From a checkpoint of a small contrastive audio-text model: batches of 256, 74.7 epochs.
Rows from block 13 of the audio encoder of a small contrastive audio-text model, named by matrix and row number. Rows with one number within an expert belong to one neuron, the router's apart. Each number is 500 + 40 x the weight over its row's rms, rounded and kept within 0 to 999. All counts start at 0. Numbers have three digits each.
Before each expert's rows are labels from the 100 clips, of 14848, where the router gives the expert most weight on average: "responds to" is what is common among them; "loudest" is the band of the loudest frequency at the time of the peak. Only what is clearly more common there than usual is listed. The data: drum patterns on synthesised drum kits. In brackets: how many of the 100, against the usual share in percent.
# router: router (encoder.blocks.13.mlp.router.weight, 8x256, trained with AdamW), inputs 192-255
# gate: expert gate (encoder.blocks.13.mlp.gate, 8x256x256), inputs 192-255
# up: expert up (encoder.blocks.13.mlp.up, 8x256x256), inputs 192-255
# down: expert down (encoder.blocks.13.mlp.down, 8x256x256, transposed), outputs 192-255

# expert 3
responds to: clap (100 vs 24.4); march (92 vs 8.2)
loudest: 1000 to 2000 Hz (34 vs 4.8)
router.3:508502544508583569449559544501536544592510488501481490508480479478536487425449507482492498521497509486483509544546468526451469462478510486466518483497500489513479462535440491512522481490500465
gate.0:491526472465515546526546448439510500450465451500467398468449485541496546466511543517459458611498457591526534514472490486607600531492516542555514492463493515501452507578514497505488434510516475
up.0:546536509539506529460491453490444491511519534542438538460489480401450538461526476499577478533522549488469505477538542492506473503487440571446507513490509515493576506502490482551490515491490515
down.0:478491488587532467456614492501499529520493445414509574442522495510527473453470516537444512487501526549456472499434484486522483496467576463514542477448495481582538532498533474517451509438495530
gate.1:517500503562497514527509496468534455507480549536483473471447557571566520471475522447529541487438468434502558513452489501458449575498510519483496511434468498541449474580536533505450545501566529
up.1:508537482520471536545528521451515476518495594554460453512485553546558486477499502471522559476452507519480557503433544479477428520565563476480465506421513502516448485581507517530498523523573566
down.1:430505531519535451449540501443441475552557553483485467397610523501506524484520543522491468457594507511455513481529579507498552542542486491505439482500499506484475468507543534473506518505503533
gate.2:476574414508570470498526589481545517585542469481591469454541412560505467480534502499534452545548517611495464583472534505560521560516568512501488470509493478525535446590473513490430519484475483
up.2:455408484519440521513446482563460450475489525567444518440509534479537461501442562487487565500560496436533532419481492550569479544472495548520466484529455552500464536457470491464453482542506520
down.2:532475498566507538457495456553520493536518556495550508520534445535516608545501497458558510497493522435572538532484521497475468550512457424530500592444503490496480450502471478440566525478442491
gate.3:518435452513524526526506435488483438465476489465503560502507479457466476556531523544452523424479497522467478533511547521514583494472462578512516503447473507499529465508462493549486493476570498
up.3:475461433516507556504516427488540483489518552468507626544510496467442526499440498463472528466461502599511504472538470512529578542485438496486493511443512415508536416537521444498495457495454523
down.3:559545506498505619484472534534580484512539510468460465529442488473480534481459482483530515489587552560538437471494488530522499520431450528441492487393581453505468492516450459443583525460528412
gate.4:542478513444553538489477488487529507490390475559499499535529506485433554516480494514531488508485523593523501496468540513456524586525558488475552567459461498487534548508421504482459518550489530
up.4:469469523508446470501494478527487508508610536529535517483515452453506481492443513510498493463570514498474540491496453563507423418484501551541506463545507546465533501489556502512456512468566463
down.4:495572506536527539449508515502506532459413515483514503469493526491519512507388444521483439500466591506518522446421441516510461548395527501561566496548465493493484582604518501457456494477432520
gate.5:528462552522453514567495516462497513493526485531440523499503521430563527499438483525455522428545468530494442509524563526440464533396477410566584486547512429486528461498513493503513481496469506
up.5:541478592528519515520542535486487542472506485511455564492509516510494465459458484460457507440547439556539457525537492474475464471406459414500559466522437458518507441407559504485477539536476516
down.5:512513446480514528475534569498579556497453617536514600549512469541520495495487509474451476507534505478469508483468492528471466487466461445510477516542560529465410442534491451496509484444526501
gate.6:509548493468506503445435481581523496514517479478406482494566491498512569534497487472462611421462506469495475553580462478456530435440499521518485493553478477533482539597496416576507507471487500
up.6:520454523408523509499495454476497453529409450472518530500477430518555455528535505473482448417554551478492501472446537513490492541537480399517515458500483550497506410409554539449494410546499489
down.6:450504529531535540510429527532499448469491517455471438516505429449477421492432464528530478572535486563573531565503577505459532538493478507528468515543474493490514431489507531545457467490524468
gate.7:450459446502514496486440578514549487492508500411508498534509532419546457543516421513506488438506487555572508576548478474552472488563498464499431542438484551504567470533526549476448510519471498
up.7:543549516538461502470555386447514517506528522577481462464510463534442529500497499476533481513475503460498504434467581483486516498426419542417483477504548473477439474468471450465527512467518494
down.7:445478572538525502527496549470424493514560523527545451472472529460428518511457554406570419526477437469525477478513488476472488489507518491541458532479514456532582538518533513491530479446523514
gate.8:443465536494402451503531474471506553475536515470565461581457399509495554506457523572517550472520462495546484568518461516522465540482460440566527516483490531520496504532534452525476558506485543
up.8:544493457468428481459575480456531511445492483444429504371489495542530516561529505494633480437490567446536524507503444520444451520491536458453554519569506504522511467544429516515448500501523559
down.8:463546426433497470440515403505479496478485553552494499474533538478447491502499448526443553493528501485462491466537471498550505452473524445460551551477393575491475511454526510521472553563508462
gate.9:527475482456455484518504509487483508450383549594510521563488527495518470453414496511489585493465425502533476454579468458472506517504529508483548545532495520504465480457518516538500590478576497
up.9:508460538529419514505524461505433530528544479563499507566510388495532551503546528486535488514473580507531496496402488568581568469509475463534463533470522479503479518528546491501484535485481521
down.9:503546432523508505440519487450557494534580465424470488456481524431554501500504484538547503481549451487601489562468481500498487500491501500464453456479449465497523479529420544487568467516544492
gate.10:455525512438491514501518477420530525551445479589515540531463518512450538480451482563460501456550528435562444526506554462515528471504499448497509436571464569459533523472497499427462503488508450
up.10:473502516529523491504509569507474511425600491422587520465561450435539459503525459528491550454549481503491585459400523524503510529554493519459467573453513509521453486465561480441528566550519533
down.10:468605438500488464552488533466442517557569498479519493516496537572522500462407499513473482541527533498538467525563507465563475463459506517434508425481462550507516471520503483509478576535467439
gate.11:481462510495506463435461491488495477531517516507584513524522410511506447453475549442504475522493496480458501462503576534491493551535437504539472464496526501428542436519505486445521565434465416
up.11:568529534548519508587534465475516515475428504518469553481471593567478556556499541524535470457550484519559468561502366534508505391510499562417474491484518433523479575487467553492528493511524555
down.11:507489491530522479537488442487500524481442478439463491497578422452514596474550494560529556460459501399560526546526600434502482545495572466601487490479502446457512490468455431454495484499447508
gate.12:493478522482565489516484490470527475544536422641515551492487547491497450532497431507492534543480475553647535442490480425422489485514513444426447526494414482508550447482496513537498532501519453
up.12:490504499572460469520468523572498536481541547483384452450541466479463520526540483483432530520586527445379485536474511555520486519459457540537436495485531471553485553470499492512559521517476498
down.12:446429504566518533490432550438518497510522532546537554477581544519520438479526518517500491471455504423495460503490519508490486534496531471461490405378469502485487507476501529502574453503516547
gate.13:575441421513506477504526481495492481425444578494516524447412504516436575443532425501524531533506462470446564450518441482520497520526507610512515517489535543514442467537448447479516574533518527
up.13:603448443490481469484489511485476534451410571468496511474460546505432506430520447475480531528524514488415551488518440446491472532528519556515552527475530488519451481508462526493522535479532557
down.13:428478513455509433468601484517492436533541496498506481510489481457527483528480535510442551446486543556492463465496489530496508505464516614506442470517508490544553433537571578525489507473479488
gate.14:456523508542520478589503504447474496525529465461483508520467518519524478535455508437601518446520547430518464526408503518421542498462488492516511484515481547520546520522515506499443440411528514
up.14:490472508505522496550495523463506490513537431482489509492455583529543457529447505420624512463486535474538471513440530492409527494438456499488474519521499535531493479563514525505475474416493499
down.14:450534532496495560505513513401519523464486444570432551524504553463527516467485584481502536403509470498453511481483478529483483520523499463627478462445452470469501487539466519510483432515536467
gate.15:504444503458530482534483430429524497513462516564509506570437527606535536479538451390478492539476463518512535500478458439472494450530512559498485522513484509517480520508616544491453501481414556
up.15:522476578500480462505480386473541466524496452568550509546462581568516491513541534483440487509530460551512486512497454500507539486511527514510505469488473531498458499463534479610453516507479534
down.15:452530454518496537495520509560502550554484448528522482449465524444539458543582443533532519429431468470393603484507498549476457540536421500490509490541541475520484512429503486548543564425493524
gate.16:497459517533444539515516558394469533468511531565496447484454492538455449453454492543602504539478443511452457546492578521491562512569476437485435475516465564457475508534425520484498515522554503
up.16:483457496548566504530473456451476508447516477517448546460425548479458475411542484524550541505518402474471519549479490444527539478504509476562482511473486520515489525514509514481596513493507520
down.16:471510561432572504561544484489491436544520521446491509548507539472585499543443512494521494511544509414492483498464487517468496460421508496514512554490474513523513542540439405543503449460504494
gate.17:489464471483393541527516503517527505464568478537503533497449554561491508443498522540467505558581545485643475521589563551555474468506484507509558516499466440526557531531476441500500493525425507
up.17:503508572472525484586532480508550440510451500464490395515499525461491505520512481510572505511500487444392556493510447469538506516452591504443472495476538514451489480498493521494469499487593485
down.17:432478547430466445416508490488543515530457516534521534477491474494473506504556540521449437590408491490536453545501609500515513524497465537462503455532499553488498502429539554514464483558553487
gate.18:495430501521466498518463521529513481541563467580493526489488437464538408508513600551533460424470503446504475553439526413464506532479463538479540501528479460538592468506573492532534508441495498
up.18:502513533486489589552543530489491530482464480405488471484439514495521531469521497536529515454474504560564506484504469514487535470479433447558490459425505524475519464495480409500464573548486500
down.18:541472524556424503574408484478429463492533496501535502574458576506542489472440472502512467476513470455600538524582520496436478453530561552534497515543530443426506508532487461548428458539471479
gate.19:516574478507505465488542433451463534551474548513496552472482532568544483500543539546478565513493492524538594551577515550478463457525495440513453487463529560443493513434501502474452520544416515
up.19:474529422490485433563503463468528475500608480491449481512500505561536506502530468552489496481508531448495541530490490654460487486532589469516481499475517529499525457497467480471485442498501495
down.19:499575521549450493452499483505526434434476434510461489531541488562446529464525562498526482531460536531503469503483454533576511475499438470520552492420529522488457491524471458449502442461541522
gate.20:504540495479479480499488455520474527487519455551517544433417527482549546496562548467492515537503494466542514478473492515479523491524491439577519520536509597447470479464448477558525471472463463
up.20:490448511552524464540522534501435478497448523496454480491551432536511470517447552479486482484462583483466435499465604499510609485474468481499531471417516571455535560477529492482513495469446526
down.20:540520479475493542532425526515471530458522451538487445477499505512513422523575385511558462482479560524491477504528445512446508505496535502545524446465518495557436512430460475481540508499534599

# expert 4
responds to: half-time (74 vs 8.3); thin (high-pass) (30 vs 12.4)
loudest: 4000 to 8000 Hz (66 vs 23.8)
router.4:466507506509459549495441463510536484456490427476503599537441446474565466462471524550475592464469521472499437482495476469465526436542450491507450481533518517536428547460526515474530489522448483
gate.0:520505516466478528569484474516556513491528519491470428501574469497499549524552555414471517559506463445477518551479498542517485511564479491596541488522478536373527501516434447452436531491536561
up.0:496424518470516417479450490525467569458509562501426577563520567502536460464516511484464522533467448471464521522508479490643503502528457510431493556491481489458508460526469520414477466526424494
down.0:572584455558548529517496545487450440519536462473480464450541507458416528533488504538490465512487499517479564518456427442521460514464488479446544553516511541542453445471546465521529598491584518
gate.1:513505514528508491593503451523499502455443606494491543549509518549512588550468500580480475550510539453486477511461537465469546453446523510476479523459434489524530423514499444556498493459578495
up.1:488454508491489529439519519448507534519540419489527464482504473501466444462535535491556494501472472543534551481508474531559486546557459514511519459590556519472490524521518511477491477460407498
down.1:438492502525442468520525478539528513506535508473441541531469515459534550526548497515470486511474519614523482492412468469428488431519535496475522585550494446519481482545461491497536505509485482
gate.2:414529523503408441520508446509470485518568440511504523508524467544477450564480490535450514536512593517524599506489549472523525529468520508575572452454483547447577500495535501457565459544444513
up.2:508508510453480471497471463560468523539563517493510543501513462518483550626488461501559486479524560475476568549554505552495540524557507576521545487493504477468550545461363438511510586490448489
down.2:526509544550561576432450522486495515442486454501551480553425520553526486477505512556500562501546523466441522531513471491534501488577453458531562451418549535575570483452549529496427483560456514
gate.3:477490474486499501515487517429535463565469430550490565447463536521522472517481489495523505463524475468531535532496525470500498510475500534548391536473448480602464481463500492555490508512500533
up.3:521488487520548520513503475526493562442511506450505410556487512427517544480531493449534487517482483514420493486527493537492498516573520464467615479480539485429477434585487545461486502506472483
down.3:476495507484421503458449500403466564501548541476423555487467529528471492479383513509496522590427466506479522540492572460444606538493375513482497480470499509495509484531440605559535518447514560
gate.4:527470478492512457478537492464567506546508481555515470477503488502491465535474443460544476498480491526513523430462554541389560602460497499473486551502426505526503449559523494529581487450454520
up.4:427515489491412495513449498502486410499569562484515553446486535482483470480485507509463543512524513551519542590538520470526506481523507478552528561526553518457559454462522498503503489508496523
down.4:517394487440497481462437484589468525487477459539447522470486506484532529484515501445518528518533513521455572504482422491518435528467399468567488555477537459461537505528538570542399512456485503
gate.5:542489475417528485441471590527484486527563499481545540451554462543439508442558494487479489477502504547414565472528470518520488514511443507472441486533451473491569462510484483492490437504487506
up.5:428483506450498498428445571466516545579474527459506508531511580455497502431478448419492489500525521547433479450531418568481497518495525423574471555525553468538574563509524555462565589535412534
down.5:461516511526465474493492509559523478523595522453517502448565515505538529583524462532427447460495580512528431373493433585442441492504431509501404521551499495485476446564545503487449429453558490
gate.6:475543478436517486433459508498501535497434539537517505464512534543459519554462515488482521477526552485532505566454511490479478483523552601403507458535435538568495464559493522482522494467528531
up.6:546554465507515580448491511507579412495516445527521431565491518568455481482571524545468548490545458484487500460430490487418570515484525492512532524531546491521507516535492448507375463499538501
down.6:523518526536466448454502580476557513510514528465468505535479488495542466490478570514575478513498527497461547485557498461548477561498540454554503506505483502498428427500512427523510575542486526
gate.7:469500480468525548476561524489560601526489529506519430628470548500545533511463530494496534537496444549434546517479463492505445523568404486530560544488516622509506452489510478458585434429556447
up.7:536465512491440419545479505531528464454478468494475531424496447542520536542431415501473507530488522479554472523539459556514512494511530422499463476488515481490500481541491539525465507531497545
down.7:499467587548453445477516511460442448520467508427501469499509473558509517487474493446502519474496510519531528513467455462473439511433498484488510482519457530435535477514525470509595449581473474
gate.8:493417471506518474514529496509543511462521586453522490424499446494368520520496505502379523541446535482467500464516441502540413554562403489545502546543543518516542464565521476506417524488539541
up.8:496564423532498456535556505500494487545572461516480429536465564527564472536574505455576529470498544472484515504608518470532618518507512487463469440485554444490496513436468524510485477584470441
down.8:532555503488521497513487479525512462512519596536447514503495528531441455512553569534547449559438484446567542477507509485523586446533477512505490518533422485550463524482498532550562518495512520
gate.9:522468523448503572462541380496524564472473459534483473499467492486525473529527546478474530455495507457537475458460510511440433558466537490489425482491457499526485522503442497499599452507471485
up.9:501513480521541433550538581525480483491530531502517528505539553517504496472464424510523461529491491537423507525510472527521580486527465489501540472513545482470561442519545471514449501486508518
down.9:471522472508491547578430543509555486457546520505447452479446490420506435499511460568461557516457563517458524463467534555545543558516452532505513548484508517451493455546425445406498511483498521
gate.10:506593501504497451534543493432526484498452441435470486417485508462577503517496518527466469487505539480473458471456447545556505537498643535521465536541504541480512470509472504445492533528432491
up.10:480395482448474516485415590519464535529583485497474459519459519517432474459525555492513489454514463470484529488531556495528486536569608493513518483458485457509555551545473538458574508565572586
down.10:516522484546493590609454498526457482513508480455519449457544462505443546540483546484465472448498511457521494494503471488539489465517500521507537478466549533436475491546528579459463475509502441
gate.11:565586468475512509499470491506542504469524527565471467549523511516521451397508515447466519528572500513548559420552467485508521541498501455531479478492570520493411496447465492528468535445569484
up.11:553547516466566490526462516479522526492481470539444483534508490476553489445533483455465486524605487515552550488546507507449557535454455474541457480487612507494453507486457487560437463431536521
down.11:493569534574455518457499549478533446501518544507527479481465555507513474513484538494553517577474471479525525509488494507486490498570501571408502507459536434508525443502507504482559522466511493
gate.12:548464552465486543491547545564492469581479533470471425552426464443522483469494479525498482546523502479531521468478427493446466420516482464543519535567465488458520546494491511508554452470492533
up.12:559461542489510533509555487513471558523388534444470514471469516504503450520532527492499444532559499525494507460507478561473499572587432465658527491543480494468512504487504503525503499477487519
down.12:492541497485451453590604486585466599512540509531514484436477480464489523507488525471498408539476494529507567523416537456494481496439563476486449452447458509504559500503492509568519492519458523
gate.13:485488518517550508492495500582563483483485503458534470528462516572493473568503491548531446448467553459534549483485491484565516435465477548416505502458463456444519453535435532512497505529490555
up.13:494556438448418469503506466443420485560556499501413510468533492461519435447484452507484525516548432521449408524457499547438551496574519525545478496546509502544515566479497484500548474471507457
down.13:469498524494519509457462510512466489463510479457563474442456446454487492533513534397581563524454540492496473474531530471518462515505626482524486497530479468466420472573508527530483477506555398
gate.14:467441479515487512487550564492433528529457450500533479448548543514448567544491530559478454541507465479472524521552523538499464526517489522473584541569553464537511474516472413481495473517482504
up.14:525473502461502524467511483601420542544451550473459571578504471433450462526448483564477481487439515482546482554579553485477484547554456463477478491492529464500463469509552450447478471589507418
down.14:485544426492559453553514508501496473556580491465452546518497455463547491499443520496495523548513539482414409506430484517490463504489509460544581502533528433497492530462475544538484488509492492
gate.15:463499462481538534410543547501476474463521465452485527529590494540453497467501534478496445561415426557490525482475462510510494538532509528493518443553462452499600514515487470579523509501523502
up.15:510536513551409474606457453533480535461449503555541511556481488513557508567503500443474536425560558534505475527526510507450587541461540473460451529406512545515480509543515532524447498531458491
down.15:423493481524506459523598472534549464514503506461555505518493494550522535483518459538490602470477514441551437476507493540533475547462512516510438542518552478435450559496491553550518510520544490
gate.16:484458532540530472485444491395576551552498500525441472513488487496418444506508505469511502507518501556530447597564416495440469448469540411533476493530534529539579485497470528528474522460517490
up.16:547469514432501477528564511557477501532538469474552549557558478480552566479453537484503474505525529461512518406501552449517507521511441555439532550484574500480448484505450489455549445538523502
down.16:519505485534465458451521432477429454534495529430491467493443492459474498520536483491501481442455503424440513495417395504564544527546539520539497501439499525530435464547498491501470508506511502
gate.17:445496505425493501496562512535484480497492504569555504499525493487502473477492517494478457537481478505517483560572531462512474521535538459465608468408460495504508483432555444559495493498482514
up.17:506447469488411566487487463520507494543458536469469481470494495480485473462453539533489557605444507464451527492546463503542533504556490514536570543459521559482547488519496506531496526536453503
down.17:506519439479513526506522506508450510513507567501503534514492553513494454578631452470551527545430475508521466549459625450464521465561367527527479446495479545425503516479523500436467500532521510
gate.18:521518508511449455465498461442509459497495523482567558434526480540495419451473521486520497515492542463483503575479525583474451494490472473529482513458542509472425450513548476483491540476454460
up.18:467507526489482496492473508458501506470446472481563574531509545503500379465519512477494543533528518513454513552497461571470431454531510524552519515482488488514450446523527471460484575505460437
down.18:513500499509488552524558414510475502446533526523530459483483478484531613488551542446506541463491495530523491518476496519469484459511428510538428550462473512513480560428570458538461495495536490
gate.19:527483512517535517419542540423495490479469542520491388480510466496477612480473543608503470555463530500511476550440499524491540518566466522473513516518541431436499539453427517511435535482514505
up.19:463533485487426458566522436517534514552468431533598535566455529571528454499530512427479472541458462555524521489529488491512487505493472499563458497528500445550454545537512511497528514506555453
down.19:516456546510514512504569490487495508486553501463577556498503541475515540478489511501456514519505483511493503485489455499541483418569454531516546470491504569464556477404452534551466517587457540
gate.20:488461428485569501455450493491494440529485452547444517557436533574487460544495420602539497502499505529520567522494464584512453484494509478475504496489553498565567502523561446484471532526510520
up.20:473490436478527503428480507493494446497509463543487513518462529576497453559522461580544469519511511579517536515459484555514445488485519520487485489528542476573555469531543449489478542532537498
down.20:403499556469497612407470525465471486440502535490573428463467528470476469497547522491514552495499501451530481562488432490521547492536410556504467475442488420571520486573471438506505477499486501

# expert 2
responds to: waltz (68 vs 8.1); rimshot (60 vs 24.9); tempo: 80 to 90 bpm (33 vs 9.8)
loudest: 4000 to 8000 Hz (57 vs 23.8)
router.2:540468510548479538518426559501557466444460535548488413543452467497473547548439507484514513567517522504433484431515473501563441447480501485482420549547515496507459490451541532581505455464536513
gate.0:529526561540397459462464438510485535529443497509470453477488428566497559513487548451497480573443526529547505586480440508559563448524513522520537441554454553445490472517490509507465461475519569
up.0:540482519567462447489437435457524534533461487551452433502499468548537542494462542428466477560452522497582436554484449498565533430500516562515542418535457492483478468531431563539539458500455508
down.0:504475506536563560552508556485530484461447457525494509537456518544532464402411580556528453495573539514485540434515521477440502512506432538507498482517543462420437474513534548487537574526504502
gate.1:501523527517506511482505580463482547594433443450533507503494473528513557479541492529517514491460478479554441420534492393495528446413498549475522508506489462470565357489515480432556522466502550
up.1:516498530492527546502514452512452547541490467434539494514462501514497572459466502459525548485452502564409440466524555479507560489395564515449560515523438497537575440511464546513528524463468543
down.1:495498442586406500491488527461531536510519509453541499451549448471496489452495461561565519460494497456482525461515561534499467453514475517470443534464528475442531496526529489539576501422514508
gate.2:525518560467497486464536470429504548487563474460550545496554494507455471513530480474490536531469466562455475470405526527569487509580446484576557493549435474515540496484509532484490476525547532
up.2:457471558443464516502585469498540555471577453451563559520532556505461514488573461467481577495475508473480481470490526540596489498542448525542507528526416468508544403472501509491494463521498502
down.2:441524490566418457480509544433537486512524580524480441471511515522491509489495474545494448477451553446531477486485487535553499512462504516490515477522448525522444508486543578568481476493453470
gate.3:505439559518532538567488396459444503623553603426494523496476558499475503488518467543485521448471491519487526486537503607564551510518409504553539479538494479564545518541505516533459482449478548
up.3:521498515433536539580505475476469518454508484555514483445511529515507517569428508538582427475510451514479484500518464496475492516429486518430485533522584499514455443467463466489465455538446578
down.3:435576502558487543477499452516459516529523464525509524514529442458416496492447494516549418501550444461432503509465490518535446502513488479546539478483488533491523508511449418507489472522473606
gate.4:466500511499475484483563491459491501493530497558471520496542552542611467505571539514562505549495469576448467610539527564444448554536501517514516505449562446512466603519461498507564527424580518
up.4:449485522491523489532579568437452514504523471539471500507515492500548497569557553498573511525485451582408482605514472557519456498487504493520504474413535497499487555572459516510547499411602462
down.4:474523493502421484511540562461536506469527543558553581492466540527460507488510485555494424487514546501446603454544516509504532534482472537520388507534430526529518440463491457504496486460555501
gate.5:456484484542538458536478508537510455549445430539486440492517538480492539525541510520465438449535477518537468532453552575526504512502479516389536486558507480518578470451528554464528410535513574
up.5:417525505523446514466507515507525510546521539534452525471539527558536536550482507496454470470525455564537539494496478558528549497460498587492499529480508497489454555468466476482488516499500463
down.5:534523517487584523443530553533463482462529474534533537522488501585472516545488478503526453586548518486507546526481520460485482425522440435504442497511489428478493541440457514491473494502527529
gate.6:517481574541550528536500530429534533494559515453467478543514548477529467450587441485460452556555488474601546510468566565527604548496481594540545506487530511483560547515464524453535467552496464
up.6:515580467424489433463548433540534456516493512441570506470488458499526474570457564519526547438456516483445436471582466443471472462509491408467506508503513526530479475527529506524403537448467536
down.6:497422464501501524551539552423496535490486507431530461531534554426442539477485427488491506511479556508481452505514543460469474571530499507418517481535484538486408569492510513505521494462457534
gate.7:470542615533534522486459414524522440502591558447426451524543498576483562490485467554510521547492504525502472458544565468486459554482434494519445501504534477509534506532420454556458478441525475
up.7:559499464501451455457556509476478533469445433518542469510482508503557509588509478457504413455568475410459551503473491480543521476577565453468569528477483535450570502523494564495514582550503567
down.7:493526522482465456451467500485491492529462493536510542472479443551472552488534459524459521478573496456455534510455431459445608418511464501455544500563478522553532494475558438517514497564480530
gate.8:525475448597621504537568561513519505440543489449498488492520547550443473451556486495534531547580546460501507481484489552492440487498503457510522502483542521506472454482393432547496491490510466
up.8:464543574475554446492522494516447500504525520417500538528489468502465552519448516474522475544497549434464497468482555520554557469523508548497417560487505444497441486502407489556421546530481452
down.8:483450523503526444579508548529462548556425520528518529591523452494516510450552498564493485486483462483382475420462498444491417553529451474468453517494521595435478500461520548507447511505563556
gate.9:505544463503475472467553458543531463586404449453536523506492515532515595520547473508461558478508484515518580494492464487491492572516512449563504492519483539511507497525484491591507451505490471
up.9:504480532524505472480516463497443473492435490491478499486529490531510617537523482458521582473515495567505464517467466534525517461482493402541449493468445496456525482490552468549496432456417446
down.9:563512493470441477525562465511528521530473462522523572565547453504529525498513458552410430509405513504537565530502462484525483503505463462501476416495490510546482494486498456490512477521435504
gate.10:471510447502508521474485452545554525514439536455468504528472450597497525545567529478528498512489475442579461535564499455516485414454538490547510512501404476562435428479535430552463501533532483
up.10:529450486543555514507513441445535519494519583474517518427445410506485536595509554483562501422491450465508480495471490485482508416486546549500491502518535492497488420441476451500466447454490566
down.10:504558412540517479488447449453523487542426514518514489495491481515466600523475588524421509513478521531561440481482491507514516500502502523482509535510573541495559489537493541494475482496533513
gate.11:471532501536454542483499488406458479456511505484473528578462468499540431525534558535562529483527472434513538475478563542555471490446600494570432520469457490502537464541475437547435491499573482
up.11:587530501529458521470524583446469472469486518494475528476457469491485470483493539524576462512541457435461542434519553549535460468421526503534440481462481528494519535466445490456504444544534470
down.11:445520469578427493588458546460460446529532484530485531488510483487544565542485460503514500499525592544568440508527468495499511476456519485463455510497467564499524443457490494520511493494468548
gate.12:427453465471476489490579465476529501455535534509464451511530549511536460482550498477507514513464532483500431474497520534523488486543441489504433532543521484434518514488461497467514485496474434
up.12:427469457516516484479562445445513516509522508475488533546528519448516411496575496474491496527513479465507450448530526542527455465531471522475408509572485434475466520430506601505441524530491510
down.12:477502564495454501525446567501538480523503500509364501530462524443466452527513542458413445432456486401501495474416526430463501539537487530507431516450551501508506538433569462560505530486577479
gate.13:562575482507482514488512484503460454555511475479528539457494546555493430541465531485512499512508476466481499524561477521508518529473536509457495416522541521498433529492486440476448533521508510
up.13:460463485496523482523444516485522563423511493520440453564513508434506564480538467453513522471554538535462481458463564512443509474545470505545508591504480484507513465486507586535526471431447494
down.13:530472467501478530494495514478517577510490533474420493475590520521538564476518506419479619527515436493457537479534509497497420457480555548512554520504469517555548569450518478514540491474481445
gate.14:524492574476460537475530519495533422416497472470453487543539457452487526493470484502507504542487509540534435395476545475525480546518489509488525506499494484458450490431561539523534510551494518
up.14:401533474521545472555519510525474543549482480575529498497465551544504492543532459478520471474539456423475504558578441515494492503427466506514516498551445499541479450514381495453449477472514541
down.14:495499466521521538479411526548546452460523485484478480480470498496550470565526527468490539512538537477516446504458468510497516473414498426473560553411549465506497481455568510473563574514496514
gate.15:478514551458493500406388473567482460484502469540488460526527549435484565488525521511499435540570522515487497525489522575511459584454473425582547602515497528449504521432443539502402587518448465
up.15:489537564453485548421395454532478489513443486500522534527510464501471507510493546510518419492524455520427515520531539599510486558444461472502560576549477502497478527478454507494430550555435558
down.15:568454454481499512459457531492491431476541504526528504455490427594420470444522470510503567577557506455532523536453486520508535422510586565459517496495479550554504546501575506571504477502499504
gate.16:511529502522576470465507423474460492575500465547526494476470535525553512484529444454473551490522420417447548494425466541577501564412533523460540568468562546523498516483518520478521490423387471
up.16:483423514484408546470492574499550463483535531486500474524532505477469434512537534531516485482490546587528443556615534493444549471553488467535513469516476471510482514529442563547490506586529524
down.16:509501493539552471494537491494452427555502460505470482510489548576471505514489518504506537500594406423551489496479499535550537528476562555430436485571469582500508546469508525448464487461519521
gate.17:482478493491491456524501405479495450527458430543568508455534522630599484537465520475517515491459538448529466522464523525483534540403569568468449542444569497562582509450607444479492559549506426
up.17:540565542467521504414530468489459528563544441455490524520481482453431549458527499581447542494537559478469521438510505483442489487471521515511519489511446481483531520495492506499517469478453502
down.17:502557496478450402497473511540481484510490499459457543505538511514470536470508484551516505478504489486439542515560448486458517511504540440498477517518465488553519500476498553541477537467453512
gate.18:434430455515575432483491543499490509540468487452525468565437549470503594506526473480513527408484517476490496458521513541521455482526455554461474532496481523519542465479484494559454487479438519
up.18:554547586522461503523512484528529508424534497498505565495542413533523498449472553426484456522488563485550373471485459526460524453464468531555506448431547455439441460516519465485524524475529569
down.18:586564560536491479456515476495527517504490509531499534453527467439448531564501549445485395464439565513532502544473504563498469467515486529528485502518540454449484489508434550494576522484463519
gate.19:525492411534442513499529445430512434518448452478464534430463566501554494496474466482507588521484555478574497522543599476424495431365577504520491586567411473525533440496482515536443493540484490
up.19:495542438458489500442521545494475440535521613548485555518426465515547403477460520528501533491494383560476490464440461536495502525469440440474521534470534476525457516528482471514509511432579530
down.19:505516393523517490370472441467570504575468551450489506495480437526439630487487576487495536454511493556572569502523536478546441464530466499451538523524492518496532504460483522517483524517519479
gate.20:397484499464453483493610508475528510526437511498500537558552530542470459479534484449418588499434534538458490430527521534529567483507547405490489550486536536501514511509462582509458505495508459
up.20:584539470496562553527445449520497495494495504467506444513470481439541520545470437575541471446508502500568513558474475447488484432528457625515508435502526473546507466467466397454539482544455471
down.20:515528535470534497491529458486486588438455448504500447478427514525533422514542518495503518530485461436423525534530475492437570435536493547492549578483525530529470529511412495495596466503533500